Weights of a small image classifier: norm layernorm, trained on seven-segment displays showing three digits.
Rows from block 5 of a small image classifier, named by matrix and row number. Rows with one number belong to one neuron. Each number is 128 + 32 x the weight over its row's rms, rounded and kept within 0 to 255. All counts start at 0.
After each neuron's rows are labels from the 100 images, of 14976, where the neuron reaches its highest value: "responds to" is what is common among them. Only what is clearly more common there than usual is listed. The data: seven-segment displays showing three digits. In brackets: how many of the 100, against the usual share in percent.
# fc1: MLP up (model.blocks.5.mlp.fc1.weight, 480x160), inputs 0-79
# fc2: MLP down (model.blocks.5.mlp.fc2.weight, 160x480, transposed), outputs 0-79

fc1.12 [ 60 140  97 101 126 140 113 122 124  64 119 181 118 150 127 146  72 152 130 127 125 125 151 137 180 102 158 133 169 115 155 158 197 121  86 137 119 148 106  85 133 131 186  91 106 132 142 112 175  99 120 146 100 168  48 119 112 132 138 149 128 136 143 122  78  86  85 117  91 169 105 123  76 147 126 181  71 159 141 141]
fc2.12 [154  90 177  89 100 148 118 133  93 143  89 139 106 152 123 130  81 100 108 134 156 155 135 156 115 139  64  79 103 170 122  85 163 161 192 142 126 125 146 212 101 110 111 110  57 131 118 101  67 133 105 149 147 151 178  88 137 160 125 117 104 140 112  81 141  99 132 134 191 102 114 130  47  88 111 216 107  79  93 163]
responds to: blue glow (49 vs 16.8); green glow (36 vs 16.7)

fc1.229 [ 93 169 163  88  88  82 194 102 167 150 141 142 114 129  75 175 133 106 112 133 168 161 158  70 117 121 141 100 159 134 120  71 154 124 162 152 141 156 202 176 150 119 147 105  57 126  86  98  75 213 126  63  85 155 127 132 108 147  76 107 128 134 149 100 128  93 118  75 125 181  90 127  95 146 187 153 136  99 149 122]
fc2.229 [ 83 131 132 155 113 123  80 121 165  89 106 103 121 129 165 182 117 152  74  86 162 120  58 150 167 197 162  82 118 115 137 138 143 159 122 175 108 119  80 165 135 121  84 136 181 121 155 145 174  60  75 183 121 172  98 166 110 137 153 184 113 134 135  79 136 162 131 125  87 108 139 138 132 182 146 100 147 187 144 126]
responds to: the digit 3 (56 vs 26.9); white glow (52 vs 17.1); first digit: 3 (34 vs 10.2)

fc1.294 [159 166  68 170 114 107 163 166  90 122 128 158 136 155 108 140 139  99 159 107 184 147 108 203  96 149  65 122 137 112 149 187 103  95 114 102 104 152  92  93 124 103 138 140  98 127 147 145  98 147 127  86  60 120 135 137 159 147 148  68 113 155  93  87 159  80  74 145 152 150 129  76 128  99 132 155  84 109 115 116]
fc2.294 [101 103 116 126 128 136 138 114 129 123 129 137 140 136 124 119 141 136 109 150  62 126 156 130 203 114 153 101  86  96 139  75 179 116 167 114 158 110 147 117 154 119 160 123 152 110  85 142 104 137 155 166 195  95 128 101  92 141 135 123  97  80 171 146 127 189 118 117  43 155 151 146 107 136 116  67 130 148 147 124]
responds to: dark on pale (57 vs 16.1)

fc1.123 [121 132 120 129 122 123 108 165 191 135  95 183 149 144 115 127 107 178 109 147 183 173 153 136 112 143 127 157 147 114 136 145 217 138 116 107 123 109 141  97 134  83 161 133 133 140 184 107 124 111 117 162 143 124 187 164 114 118  93 164  67 143 139  45  83  84 121  94 118 150  56 155 131 111 116 106 152  87 103 219]
fc2.123 [134 140 163 125 181 113 112 125 151  96 138  35  99 106 198 136 116 114 129 177  87 133 128 113 115 166 124 117 178 159  87 100 120 174 175 121  94 131 136 122 143 110  79 112 137 108 111 119 155 176 126 179 145 183  81  98 108 158 137 112 147 149 133 161 197 141 120 146 141  88 143  98 132 142 162 160  90 118 114 109]
responds to: blue glow (45 vs 16.8)

fc1.117 [156 110  73  77 130 187 112 121 125 104  65 145 188 129 116  76  91 118 182 124 142 106 189 186 137 173 152 134 117 140 105 123 160 119 127 108  98 204 105 144 161 109  96 172 116  92 133 138 160 130  93 187  98 119 175 152 156 170  92 149 108  95 116 101 127  61 172 134 137 116 109 119  97  91 165 147 127 150 154 171]
fc2.117 [ 89 167 158 164 168 113 141  98 102 128 180 124  60 125 147 186 174 143 135 166 151 162  78 115 171 114 119 155 149  81 126  98 120 125 129 149 125  77 116 123 118 140 154  65 116 167 152 118 122  53 153 128 144 133  87 117 116  74 152 108 128 194 153 169 113 199  85 120 125 165 161 165 151 135 148 118  99 108  83 126]
responds to: white glow (62 vs 17.1)

fc1.25 [157 157  74  92 147 170 150 166  93  92  88 115  93 153 120 196 135  96 113 135 132 130 121 157 157 122 133  77 154 162 172 138 151 176 108 120 124  96  78 152  90 146 102 156 100 158  74 141 184 107 103 121  97 122  69 105 129 184 119 109  90 120  83 123 167 146 134  83 142 120 106 171 104 137 153 114  95 184 106  82]
fc2.25 [130 111 121 168 109 147 159 124 181 157 170 105 171  82 191 104 102 127 116 121 115 107 109 142 111 152 125 201 120  70  87  74 109  88 152 152 143 166 155  93 111 111 134 120 183 107 160 145 121 103 163 156 170 119 145 136  97  58 116 153 147 116 172  67  83 120  91 213 147  87 114  66 152  97 122 132 167 103 188 129]
responds to: amber glow (42 vs 16.3)

fc1.473 [ 80 135 183 145 153 137 171 194 121 202 195 105 126 181  95  48  89 132 135 145 169 126 113 193 121 154 128 122 143  80  99 118 144 116 108 205 105 155  80 122 179 108 121 125 119 166 180  90 124 101 125 133 135  63  91 125 103  71 112 157 123 130  84 145 130 123 110 163  93  80 161 129 128 108 123 104 130  92 119 120]
fc2.473 [171 120  62 120 123  79 130 127 121 103 115 104 132 107 153 106 137 137  96 144  88 143  94  50  67 105 124 125  94 139 104 152 135 149 144  89 166 186  99 147 156 118 130 111 155  93  94 134 123 122 134 137  84 147 148 117 133 131  72  64 112 147 135 178  99 119 160 117 143 116 118 159 165 127  75  83 186 170 145 103]
responds to: amber glow (52 vs 16.3); first digit: 4 (38 vs 9.9); first digit: 1 (38 vs 10.4)

fc1.104 [121 156  87 148 109 142 162 109 129 160 161  92  38 142  99 217 149 139 134 181  70 118 109 144 150 116 137  71 155 114 121 153 137  80 142 219 109 129 105 139  42 173 144  70 116 106 110 147 167 129 114 120 103  89  74 134 150 131 109  94 141 153  82 139  99 147  92 112 144  73  94 142 131  82 232 111 171 132 111 175]
fc2.104 [191 141 140 157  88 114  83 141 129  73 130 136 140 115 148  58 142 162 126 128 143  78 120  71  84 155 135 197 142 107 153 154  81 205 118  74 152 137 105 132 203 145 158 185 162 132 141 146 118 102 154  82 101 180 122 149 142 121 156 167 144 121 124  94 145 110 141 140 140 116 158 125 109 109 109 128 121 111 110 152]
responds to: second digit: 3 (35 vs 9.8)

fc1.280 [120 157 154 133 121 129 147 103 122 136 108 154 111 130  94 143 111 121 134  86 132 111 138  84 107 162 120 117  98  61 129 124 193 137  88 138 103 129 173 166 185 125  78 227 150  86  91 131 114  96 132 113 101 147 146 149 101 103 104 165 108  93 102 113 188 132 130  76  15  79 113 163 114 101  84 115 192  80 100 100]
fc2.280 [ 67  77 114 109 137 102 103 129 142 156  85  82 156 151 177 140  41 141  98 132 128 153 147 167 173 165 153 102 131 145 129 145  89 137 154 136 139 160 171 115 142 106 171 119  85 104 137 121 180 123  92  94 132 102 137 110 117 163 138  85 168 146 150 118  87 127 158  81 167 144 170 101 153 165 201 129  74  96 124 115]
responds to: the digit 3 (77 vs 26.9); first digit: 3 (67 vs 10.2); white glow (57 vs 17.1)

fc1.471 [130 115  72 130 118  48 153 103 129  93 182  79 102 159 153 122 112 158 145 139 136  99  95 106 149 164 142 113 124  91 104  50 131 144  91 105  96 113 173 143 138 103 112 135 124 154 108 165 118  84 151 153 159  93 176 122  88  81 100 151 107 176 142 176 119 141 137 145 123 146 116 106 144 155  66 128 138 158 194 117]
fc2.471 [ 93 180 126 118 142 155 112 163 130 124  87 161 195 141 106  95 116 139  93 116 124 190 104 152 108 137 113 120 177 202 168 194 117  79 142 122 143 102 102 143 148  90 147 157 109 104 167  68 169 123 123 146 158 150  85 146 112 187 177 127 105  63 118  89 125 116 134  92 164 102 118 124  77  99 134 129 130 121 104 147]
responds to: amber glow (53 vs 16.3); first digit: 0 (25 vs 9.2)

fc1.35 [178  83 113 158 140 141 167  70 149 115 143 150 132 149 155 124 105 106 131 161 148 131  99 181 123 116  86 127 118 168 106 175 144 145 144 156  84  70 114 146 124  94 182 172 139 134 119 123  85 138 129 144 153 158 115  97 135 135  76 114 159 141 136 132 186 126  60 168 194 176 143 112 112  62  68 134 103 134 160 152]
fc2.35 [112 125 204 148 190  89  67 105 106  78 113  62  93 140 132 113 128 127 136 106 124 121 133 144 107 158 208  97 173  78 175 152 106  92 133  93 127 106  81 119 124 124  73 134 123 119 152 156 138 115 150 112 218 102 183 135 133 149 146 143 151 143 178 130 105 184 116 129 136  91 141 151 122 122 130 122 152 124  80  94]
responds to: the digit 5 (57 vs 27.2); blue glow (42 vs 16.8); second digit: 5 (34 vs 10.2)

fc1.148 [124 121  50 157 101 138 107 136 108  38  93 144 116 131 117 175 119  74 108 146 145 152 110  99 110 108 140 191  90 118 139  91 133 147 154 145 174  89  74 144 135 118 121 174 129 138 150 158 139 104 143 143 175  74 116 190  60 138 138 136 121  86 122 140 166  98 154 146 125 113 166  89  33 161 134 158 125 157 107 141]
fc2.148 [120  98 118 129 140 167  98 122 138 156 120 130  74  87 127 102  99 153  66  11 151 127 131 152 147 144 149  56 115 153 124 118 166 161 111  92 106 126 112 128 174 154  49 136 141 121  61 106 109 141 160 122  74 167 166 101 145 127 112  83 104  65  82 158 110 172  78 120 113 116 124 180 200 109 133 114 179 133 153 101]
responds to: amber glow (57 vs 16.3); first digit: 9 (28 vs 10.1); first digit: 5 (26 vs 9.9)

fc1.201 [163 180  67 114 132 164  86 139 134 108 158 137  85  83 116 117  94  41 135 128  79 120 110 115  70 140 151 115 147 185 160 124 118 122 124 118 145 151 112  91 137 114 111 172 163 179 140 141 193  85 166 165 129 153 169 126 152 142 139 148 132 126 132 137  75  92  93 129 104 105  96 138 151 132 165  95 173  74 104 119]
fc2.201 [ 73 124 122 109 147 116 140 187 128  92 124 148 137 151 185 105 156 143  91 145 115 131 124 119 134  64 107  51 172 117 103  79 124 103 118 119  92  64 135 181 103 157 154 146 140  87 132 107 158 114 134 110 105  52 115 185 152 117 124  84 102 172 145 124 167 103 145 151 108 131 179  96 133  97 174 184  90 106 165 188]
responds to: blue glow (72 vs 16.8)

fc1.479 [144 152 149 140 131  67 121 132 173 178 107 126 170 183 135 140 114  95 129 139 124 156 116 116 114 137 151  91 102  91 151 163 124 103 132 108 170 140 133 110 157 186 167 134 116 107 113  95  70 108 175 122 174 110 184 104  79 108 113  79  82 123 134 144 143 206 202 137  70 197 197 159 144 125 166  62 170  89  90 133]
fc2.479 [131 113 122 100 146 153 142 108  93 108 166 124 139 104 129 175  99 140 160 116 124 154 147 112 162 133 180 122  89 140  82 103 170 159 116 115  66 157 135 190  93 142 130 120  95 112 136 152 167 135  55 176  92  84 204 115 153 156 143 148 167 182 154  91 193 101  98 154 148  15  93  73  98 157 133 129 117 109 114 115]
responds to: the digit 3 (64 vs 26.9); first digit: 3 (42 vs 10.2); red glow (36 vs 17); second digit: 3 (25 vs 9.8)

fc1.403 [ 81 151 128 169 100 118  98 133 122 149 116  88 136 135  84 124  90 113 117  92  79  83  97 150 119 154  95 111 120  97 163 100  46 109 150 152 171  55  96 113 145 165  96 140 129 139 101  51 118  76 139 209 121 127 168 153 148 153  95 176  44 183 167  97 150 125 136 163 142  81 172  70 145 122 131 103 140 141 171  43]
fc2.403 [134 136 112  78 147  85  96 148 173  68 124 138 117 142 101 164 150 178 168 183 150 131 132  91 131 206  86  83 160 176 160 131 143 154 171 166 117 172 168 132 139 139 139 139  79 169 117 147  81 154  44  71 141 139 142 110 134 145 136 122 116  77  71 119 152 143 163  92 127 145 102 130 124 138 152 127 145 143 113 195]
responds to: dark on pale (47 vs 16.1)

fc1.334 [193 115 126 120  85 154 182 147 173 155 124 155 109 176 138  95 148  93 127 177 145 127 114 105 135 104  94 134 154 122 151 114  91 160 127 101  79 148 119 178  97 150  87  73  85 183 149 181 108 144 138 180 120 163 112 100 152  66  88  89 148 101 190 101 155 125 159 140 130 148  70 122  89 111 113 136  73 149 104  92]
fc2.334 [116 106 102 131 117 170  67 130 117  95  92 152  89 134 147 134 150 196 133  77 177 160 156 157 126 191 135 151  96  88 130 110 116 129 130  99 182 175 174 120 151 144 135  90 162  84 103 111  83 101 191 146 173 138 153 161 104 140 133 169  65 162  87 150 121 124  92 156 127 118 154 119 171 164 135 125 183 167 103 124]
responds to: green glow (84 vs 16.7)

fc1.419 [150 140 151 168 199 158 143  66 174  82  90 163 142 113 180 165 150 130 144  92 109 119  68  90 139  77  50 151 146 100 163 108 116 152 138 192  84 110 128 128 116  88 101 176  69 134 128  81 134 121 150 121 134 134 144  94 115  86 186 143  84 106 168 167 126  64 133 145  98 146 114 102  56 116 142 126 173 103 115 132]
fc2.419 [138 156 150 163 138 141 146 201 110 130 177 125 134 102 129  83 170 104 156 197 145 110 175 154 118 133 158 129  96 132 101  85  98  64 103 148 100 117  98 117  99 185 168 157 210 163 109 132 199 164 114 138 136 182 121 122 135  94  94  88 131 119  69 167  90 111 146 160 147 143 141 181 138 156 104 175  74 136 121 125]
responds to: dark on pale (100 vs 16.1)

fc1.95 [153 136 127 154 105 146  98 126 125 138  83 150  79 133 160 192  89 176 136  52  92 116  46 141 168 130 166 109 110 114 101 124 184  83  89 152 177 154 150  74 111 134 114 106 125  94 165 125 148 103 108  67 146 106 113 166 100 124 146 145 106 116 154 124  97 107 129  98 130 179 117 138 124 177 142 137 143 177 131 135]
fc2.95 [150  49 149 131  96 108 150 143 120 206  90 123 137 127 112  82 103 108  93 160 204 146 160 113 126 128 139 150 108 116 121 105 143 158 137 155 153  87 121 161 159 150 121 141 149 143  85 101 158 129  98 155 115 144 141 100 142 133 135 168 211  92 172 127 106 153  95 129  93  93  90  76 108 134 107  97 156 118 108  41]
responds to: the digit 5 (55 vs 27.2); red glow (44 vs 17); second digit: 5 (29 vs 10.2)

fc1.28 [ 81  64 136 120 146 177 184  79 132  90  45 115 142 153  71 192  91 168 158 172 117 152 162  98 151 123 144 123 103 126  76 115 195  97 132 119 129 170 132  77 152 125 101 155 121 135 171 111 198 116 114 157 135 139  84 138 131 179 136 126 104 183 125 110 136  82 121 129 186  94 168  73  95 121 147 101  93 138 172 147]
fc2.28 [126 191 106  82  68 115  82 164 137 162 144 207 113 146 177 154 189 117 174 139 181 149  97 179 115 170 106 123 165 145 151 129 124 167 113 193 114  93 117 190 171 149 143 117 154 126  94 131  82 117 128  85 153 168 175 140  92 144 163 102 105 140 162 137 138 177 105 136 116 130 105 128 132 180  93 157 175 138 146 138]
responds to: green glow (53 vs 16.7)

fc1.401 [164  61 117 117 117 104 126 183 103 152 126 104  93  89 119 164 147 128 135  89  95  93 198 161 130 115 119 156 164 137  87 125 152 181 126 186 138  79 118 102  78 139  41 156 135 133 148  75 121  92 127 153 104 163 111 146 154  72 157 116 116 112  85 126 129 134 150 126 120 106 179  90 113 149 102  96 139 119 112 160]
fc2.401 [ 63 164 106 124 149 125 187 100 128 128 130 145 152 131 145  65 154 175 100 153  88 146 111 122  83  87  68 183  64 107 135 126 110 135 113 118 147 116 121 129 127 101 144 188 172 143 137 129 168 151 140 121 127 106 143  90 130 122  91 146 110  89  97 134  85  88 148  53 107 152  92 132 130 196  99 113 138 154  65 148]
responds to: dark on pale (95 vs 16.1)

fc1.385 [150 129  98 115 148  90 155 111 110 135 161 136 131 166 108 104  81 113 122  48 115 118 107 139 144  65  56 137 136 130 166  80  96 102  91  50 154 164 132 188 196 141 176 133 140 131 123 141 146 111 155 132 147  77 149 110  77 130  86 131 118 158  91 121 114  70 113  92 138 137  58 122 123  98 115 175  68 170 104 119]
fc2.385 [146 155 132  70 112 111 114 100 180 147  88 159  71 127 106 123 107  92 107 134 136 100 118 144 161 165 171 124 135  67 150 185 132 133 154 180  89  91 100 148 153 129 107 184 149 133 133 116  47 144 114 133 179 191  72 187 119 147 174 134 171 100 171 123 117 161  74 141 162 123 164  73  65 126  61 102 189  81 149 119]
responds to: second digit: 3 (28 vs 9.8)

fc1.181 [157 133 120 117  60 166 172 113 103 100 137 108 117  93 131 169  70   0 178  93 121 150 114 190 128 125 180 167 100 172 174  77  62  66 158 116 145 121 151 127 199 116 140 172  99 155  94 139 113  89 134 121 128 105 153 133  78 116 141  79 113 133 114 100 135 152 135 170 133 141 179 133 123 201 131 148 114 146 174 144]
fc2.181 [160 135  91 148 155 169 104 143 147 172  74 126 107 118 103 122 177 152  81 100 124  98 116 126 143 127  92  69 155 116 116 112 158 171  68 126  67 183 120 136 119 106  86 136 164 147 135 152 137 167 204  85  82  94 153 179 148 152 103  93 118  47 137 179 129 123 107 122 152 125  57  97 160  77 170 114 120 138 141 162]
responds to: second digit: 5 (27 vs 10.2)

fc1.171 [125 121 160 125  67 153 154 175 148  94 146 190 147 158 170 164 134 128 107  95 123 133 114 102 111  77 124 141 113  49 132 124 119  90  79  78  89 117 184 138 131  93  88 101 156 131 148 118 144 128  74 140 180 144  88 176 196 185  59 163  87 104  80 128 164 104  86 129  93 134 124 147 130 186 152 178 143  98 188 159]
fc2.171 [101 107  93  87 182  63 117 107 140 146 127  98 191  64  79 118 153 146 110 230 156 164 120 152 145 176 112 137 163 166 133 112 154 163 184 195 141  88 129 102 169 117 137 174 102  91 195  87 132 125 152  94 117 143 196 131 112 112 189  97 135 167 173 117 122 149 103 108 187 155 146 119 110 110  83 188 117 126  76 127]
responds to: red glow (74 vs 17)

fc1.131 [178 105 177 127 181 108 140 168 115 144 136  93 112 115 133 182 101  91  87 190 116  46 153 143 213 145  65 149 178 135 135 138 150 113 143 142  37 124 121 203 119 143 127 117 176 138 165 176 195 142 151 117 115 113 147 126 152 105 116 103 119 136 130  87 133 193 123 141 120 124 155 142 163 122 129 151 139  85 120 111]
fc2.131 [104 112 103 173 118 155 147  54 132 117 126 129 126 114 171 117 116 130 105  98 119 150 104  98  14  86 158  77 113  81 132 101 116 167 140 120 177 153  99  63 142 152  68 126 169 130 159  73  74 149 167 154 148 141  90 112 165 112 107 121 126 111  78 111 117  72 165 109 164 171  97 133  99 105 177  89 120 160 135 132]
responds to: the digit 4 (65 vs 27.4); second digit: 1 (46 vs 10); dark on pale (44 vs 16.1); style: amber glow (43 vs 16.3)

fc1.158 [111 142 127 115 110 131 108 116  62 128  31 144  96  88 155 188 114 116 117 101 144 106 181 108 190 102  76 138 194 118 111 116 103 136 163  91 152 116 150 109 120 145 122 157 108 119 144  89  94 130 177 146 148 132  77 110 117  87  75 116 197 158 148  86  86 121 140 124 166 157 192 136 153  77 128 129  21 146 116 104]
fc2.158 [110 114 136 105 135 120 146 136 158 129 189 113 119 159 147  72 146 138 183 156  83 104  86 127 106 107 174 154 141 101 163 203 143 125  89 170 105 141 143 140 103 132 109  79 118 123 126 167 154 169 128  80 103 130 167 145 187 141 121 160 121 137 125 110 119 192 178 120 107  83  94 182 132 115 150 173 210 123 133 132]
responds to: second digit: 5 (27 vs 10.2); second digit: 6 (26 vs 9.6)

fc1.9 [ 96 157 150 176 113 136 123  98 139  85 113 173 129 135 151 120 134 159 110 154 145 190 101 133  66 137 142  95  98 149 144 183  91 149 148  77 116 175 102 118 150  99 133 114 128 157  86 149 148 124 125 103  83  74 167  89 131 137  58  88 147  92 150 127 162 148 134  96  84 101  94  96 128  81 148 193  79 128 129 147]
fc2.9 [129  81 137 132 177 156 167 138 153 144 146 117 127  57  48  93 131 140 113 133 100 118 141 144 110  41  87 168 142  94 121 112 162  87 105 159 170 123 149 120 110 170 112 121 134 103 129 113 106 133 147 151 128 156 119 114 157 146 118 192 131 155 151 110 198 118  65 124 170 178 129 101 127 171 150  34 203 133  34  87]
responds to: amber glow (53 vs 16.3); first digit: 2 (25 vs 9.6)

fc1.238 [124 102 151 134  73 126  68 163  57 136 119 125  89 139 139 191  99 130  98 123 180 144  87 164 165 110 119  64  57 116  78  98  94 113  48 121 157 129 122 120  65 149  72 114 122 175 107 152 122 125 204 131 107 115  98 168 104 209 171 161 122  97  98 120  69 111 113 132 126  96 112 117 104 118 171 129 106 162 143 141]
fc2.238 [127 114  91 143 151 137  72  99 144 126 137 150 112  72 111 130 174  72 140  93  85  88 158  91 101  87 124 201 149 124 142 185 113 112 128 135 123 149 165  98 142  64 175 120 137  92 164 153 124 190  87 114 119 128 166 114  96 112  74  89 165  48 124 197 127 108 151 136 136 171 173 181 150 101  98  96  97 147 132  93]
responds to: the digit 5 (60 vs 27.2); white glow (48 vs 17.1); third digit: 5 (42 vs 10); amber glow (38 vs 16.3)

fc1.252 [163 130 144 192 110 141 120  82  25  88 156 131 167 186 154 145 208 117 152  79 150 186 144 156 158  98 113  86 153  93 103 120  92 119 108 123 115 147 167 130 123 145 139 138 131 142 137 108  90 126  92  96  91 136 162 149 126 175 126 101  94 118 119 134 105 137 165 139 186 115 138 105 128 109 149  67 116 124 159 150]
fc2.252 [149 136 191  32  77 141  96 146 144 122 152 120 151  70 111 126  91 136 121 175 108 158 112 120 150 140 125 162 140 172 124 110 136 151 128  97 150 170 103 110 103 108  90 120 124  97 111 155 141 177 121 180 115 143 128 192  80 130 145 119 172 166 120 170 109 130 102 132  32  63 183 132 128 160  94 161 163 149 125 187]
responds to: dark on pale (100 vs 16.1)

fc1.32 [124 112 156 155 169 136 144  97 158 107  87  92  67 131 131 195 132 164  78 106 135 146 157 109 166 122 134 140 166 141 135 176 159 152  98 137  92 150 144 131 189 179 151 122 171 119 153  80  92 165 157 146  90 110 152 134  99 120 178  85 161 104 168 159 137 132 123 113 195  60 127 115  97  56 176 174 201 102 105 150]
fc2.32 [125 127 108  85  96 131 100 112  61 172 156 153 187 126 114 106 118 111 150 162  93 146 141 162  78 156 172 142  87 153 123  77 158 187 128 122 165 120 112 127 110  78 121 174 167 128 102 208 141 127 154 170 137 145 126 132 123 121 105 138 103 157 103 123 155  92 140 164 112 174 122 147 134 212  68 136  97 192 128 104]
responds to: red glow (45 vs 17); first digit: 3 (29 vs 10.2)

fc1.220 [ 52 138 237 128  83 131 175 132 120 105 123 163 148 165 154 154  90 114 100 128 145  76 174 137  97 140 164 157  65 131 107 120 144 160 145 126 106 166 130 155  67 133  95 116 139 179  92 129 142  97 122 140 111 144 142 112 183 174  94  90 137 119  63 138 169 154 114 116 115  89 146 107 124 120 127 104 108 113 102 105]
fc2.220 [220  86  49 116 168  96  78 135  86 145 173  93 144 101  92 111 135 140 136 123 114 193 107 128 148 106  79  93 102 111 137 119 103 107 132 136 169 105 150  85 168 108 153 117 156  76 162 110  85 189 108 130 164 154  80 146  84 111 146 150 120 164 216 165 126 100 157 145 129 152  76 142 147 166 143 169 146 105 122 122]
responds to: amber glow (47 vs 16.3)

fc1.245 [156  84 145  80 111 163 173 104 126 148  88 126  90 145 133 104  91 164 142 131 153 140 183 149 109 133 121 122 126  98 108 114  84 163 158  96  84 144 100 188 107 127 142 135 157 146 138 145 169 115  80 128 148  95  85 154  82 107 124 171  82 138 139 101  89 108  93 122  87 155  92 117  84  97  87 146 146 134 143 195]
fc2.245 [133 158 123 150 145 117 133 118 117 114 147 170 131 102 122 176 173 190 167 184 108  99  99 119 214 122 139 102 122 152 140 135 184 126  82 197 181 150 103 136 146 210 114  89  89 140  96  89 101 125 142 106 137 141 165 145 135 152 143 119 152 173  85 139  81 164 143 101 161 177 172 120 156 107 151 141 102 134  82 136]
responds to: white glow (63 vs 17.1); second digit: 2 (27 vs 10); first digit: 5 (25 vs 9.9)

fc1.176 [152 114 153 109 139 141  63 123  85 149 192  96 169 153  75 109  87 168 136 183  83 134  71  53  80 125 171 136 140 144 140 115 117 107 138 167 152  87 129 122 145 122 128 137 152 117 132 112 196 183  97  95 172 135  66 185 149  83  85 120 138  93 153 103 107  63  96 124 156 140 140 165 121 167  84 114  88 137  81  82]
fc2.176 [102 114 100 137  98  90 152 150 184 168  82 140 138  94 188 111 130 102 109 139 177 118 187 176 159 116  93 110 120  82 133 130 142 131 109  82 124 214  81 112 129 112 134  96  89 104 128 131  80  59 134 138 118  75 147 123 133 176 194 121 122 123  90 111 119 164 167  63  97 140 117 138 144 131 147 133 161 107 167 149]
responds to: red glow (38 vs 17); second digit: 0 (31 vs 10.6)

fc1.77 [149 132 164 197 105 153 151 143 125 151 144 123 152 153 162 149 121 135 128  81 126 171 119 107 141 127 176 113  65 116 108 137 113 163 150  60 112 149 117 122  86 214 112 151  98 134 104 164 113 170 116  64 206 181 121 101 142 198 181 182 159  96 142 150 110 132  97 139 140 133 141 206 100 143  65 187 104 117 143 141]
fc2.77 [ 80 117 124  85 112 130 109  96 131 113 130 163 147 147  97 123 134 108 144 213 170 155 158 152  88 114 108 143 171 130 167 147  95 121 154 212  93 118 139 156 142  74 220 176  94 112 107 149 164 135  92 199 134 133 125 113 134 110  81 145 130 119  96 120  83  97 144  88  95 102 131 124  75 135 113 110 105  96 122 107]
responds to: green glow (56 vs 16.7)

fc1.79 [140  97  78 138 197 116 152  74 163 148 127 128 110 171 133 146 155 109  99  82 106 121 119  96 109 159 165  99 119 122 103 212 137 113 141 120 122  95 105  94 158 118 118 111 135 109  82  80 110 142 136 191 129 131  70 118 126 140  99 161 126  73 128 136 102  88 158 179 115  94 108 102 111 147 188  62  95 136 109 145]
fc2.79 [ 99 194 150 108 105 103 114 175 136  93 143 126 142 121 138 108 140 153 136 213 164  96 150 113  99  40  89 155 150 123 155 143  83 141 135  80  83  87 131 144 107  30 164 149 106 128 165 129 114 144 114 113 115 144 158 112 125 142 123 100 124 140  88 145 122 141  89  91 101 195 169 153 107 125  84 172 149  90 155 115]
responds to: white glow (72 vs 17.1); first digit: 1 (31 vs 10.4)

fc1.225 [109 119 123  83 171  69 113  89 164  76 112 159 127 134 169 169 120 155 143 215 173 170 102 116 178 183 148 160 128 157 154 109 134 161  98 161 194 110 167  58 161  93 128  83 153 134 120 152  97 130 131  36 136 141 107 115 143 188 107 129 127 157  92 138 116 109 118 136 129 147 139 122 139 146 195  78 137 127  84 154]
fc2.225 [156 127 167 122  62 152  86 153  75 161 112 116 106 128 113 100 116 123 144  51 113  83 158 128 104  61  98 133 158 168 104 116 103 121 134 109  63 153 109 168 114 165 171 155 108 145 133 119 152  94 187 210 113 141 135 174  97  98 115 143 152  89 135 104 104 170  76 104 133 122  89 158 110 145  73 143 113 157 120  88]
responds to: blue glow (68 vs 16.8)

fc1.360 [115 139 193 160 124 145 168 116 124 144 146 151 146 139 158 155 138  55  98  80 119 194 115 129 149 114 127  97 141  68 165 123 156 147 116 103 109 158 164  93 128 145 142  90 136 140 147 154 110 167 152  78 190  90  73 111 150 132 109 116 155 121 130 157 144 119 136  76 103  98 164 154 139  82 136 144  79  86 179 122]
fc2.360 [ 70 103  90 171 167 112 119 193  96 158 101 120 128 154 178 109  97 157 135 143 147  70 181 102  92 133 152  83 104 160 117 154  50 114  97  95 133 159 118 122 127 125 147 107 187 131 124 127 169 177 175  80  74 145 164 156  98 141 116 112  97 123 171  96 102 140 154 141 138 131  69 140 130 144 111 185  52 140 151 139]
responds to: dark on pale (100 vs 16.1); second digit: 1 (29 vs 10)

fc1.440 [146  93 149 141 132  99 160 139 154  93 104 160 110  91 163 202  97 162 162  70 108 141 161 104 177 147  97  80 185 139 165 158 158  98 135 118 136 161 137 118 136 173 151 131 136 106 106 123 121 104 103 126  99  65 187  94  91  87 135 131  82 115 155 145 140 161  75  65 187  93  92 109 166 123 163  61 144  64 113 174]
fc2.440 [151 146  71 136 117 146 134 110  82 144  96 135 140 169 137 113 105 110 136 181 125 116  94 103 105 156 152 112  67  62 109  81 158 166 138 184 171  80 139 204 141 131 110  89 136 137 159 169 184 106  66 193 176 144  83 133 140 152 141 116 189 113 102 130 112 124 151 146  26 103 172 156 100 140 174 121 127 154  85 130]
responds to: the digit 3 (60 vs 26.9); red glow (42 vs 17); second digit: 7 (31 vs 9.7); second digit: 3 (30 vs 9.8)

fc1.169 [139 111  71  97 125  98 134 151 137 144  98 113 126  61 128 192 108 103 140 105 112 197 175  94 169 119 165  87 102 145 166 124 105 135 130  84 103  80 183 132 131 139  81 110 136  79 133 105 131 152 133 111 147 185  86 164 117 137 154  97  98  93 118  96 174 104 174 115 160 112 114 141  77 115 180  73 102 134 157 157]
fc2.169 [125 105 185 150 156 140 152 138 148  71 113 124 118 180 179  46 132 132  54 173 102 155 125 114  78 143 127 147 146 126  73 133 128 120 175 118 125 118 117 136  82 113 146  92 227 159 108 141 194 157 168 156 115 135 188  92 153 189  81 114 149  91 102 147  74 166 172 168 163 134 145 144 158 113 114 108 119 114 139 133]
responds to: white glow (89 vs 17.1)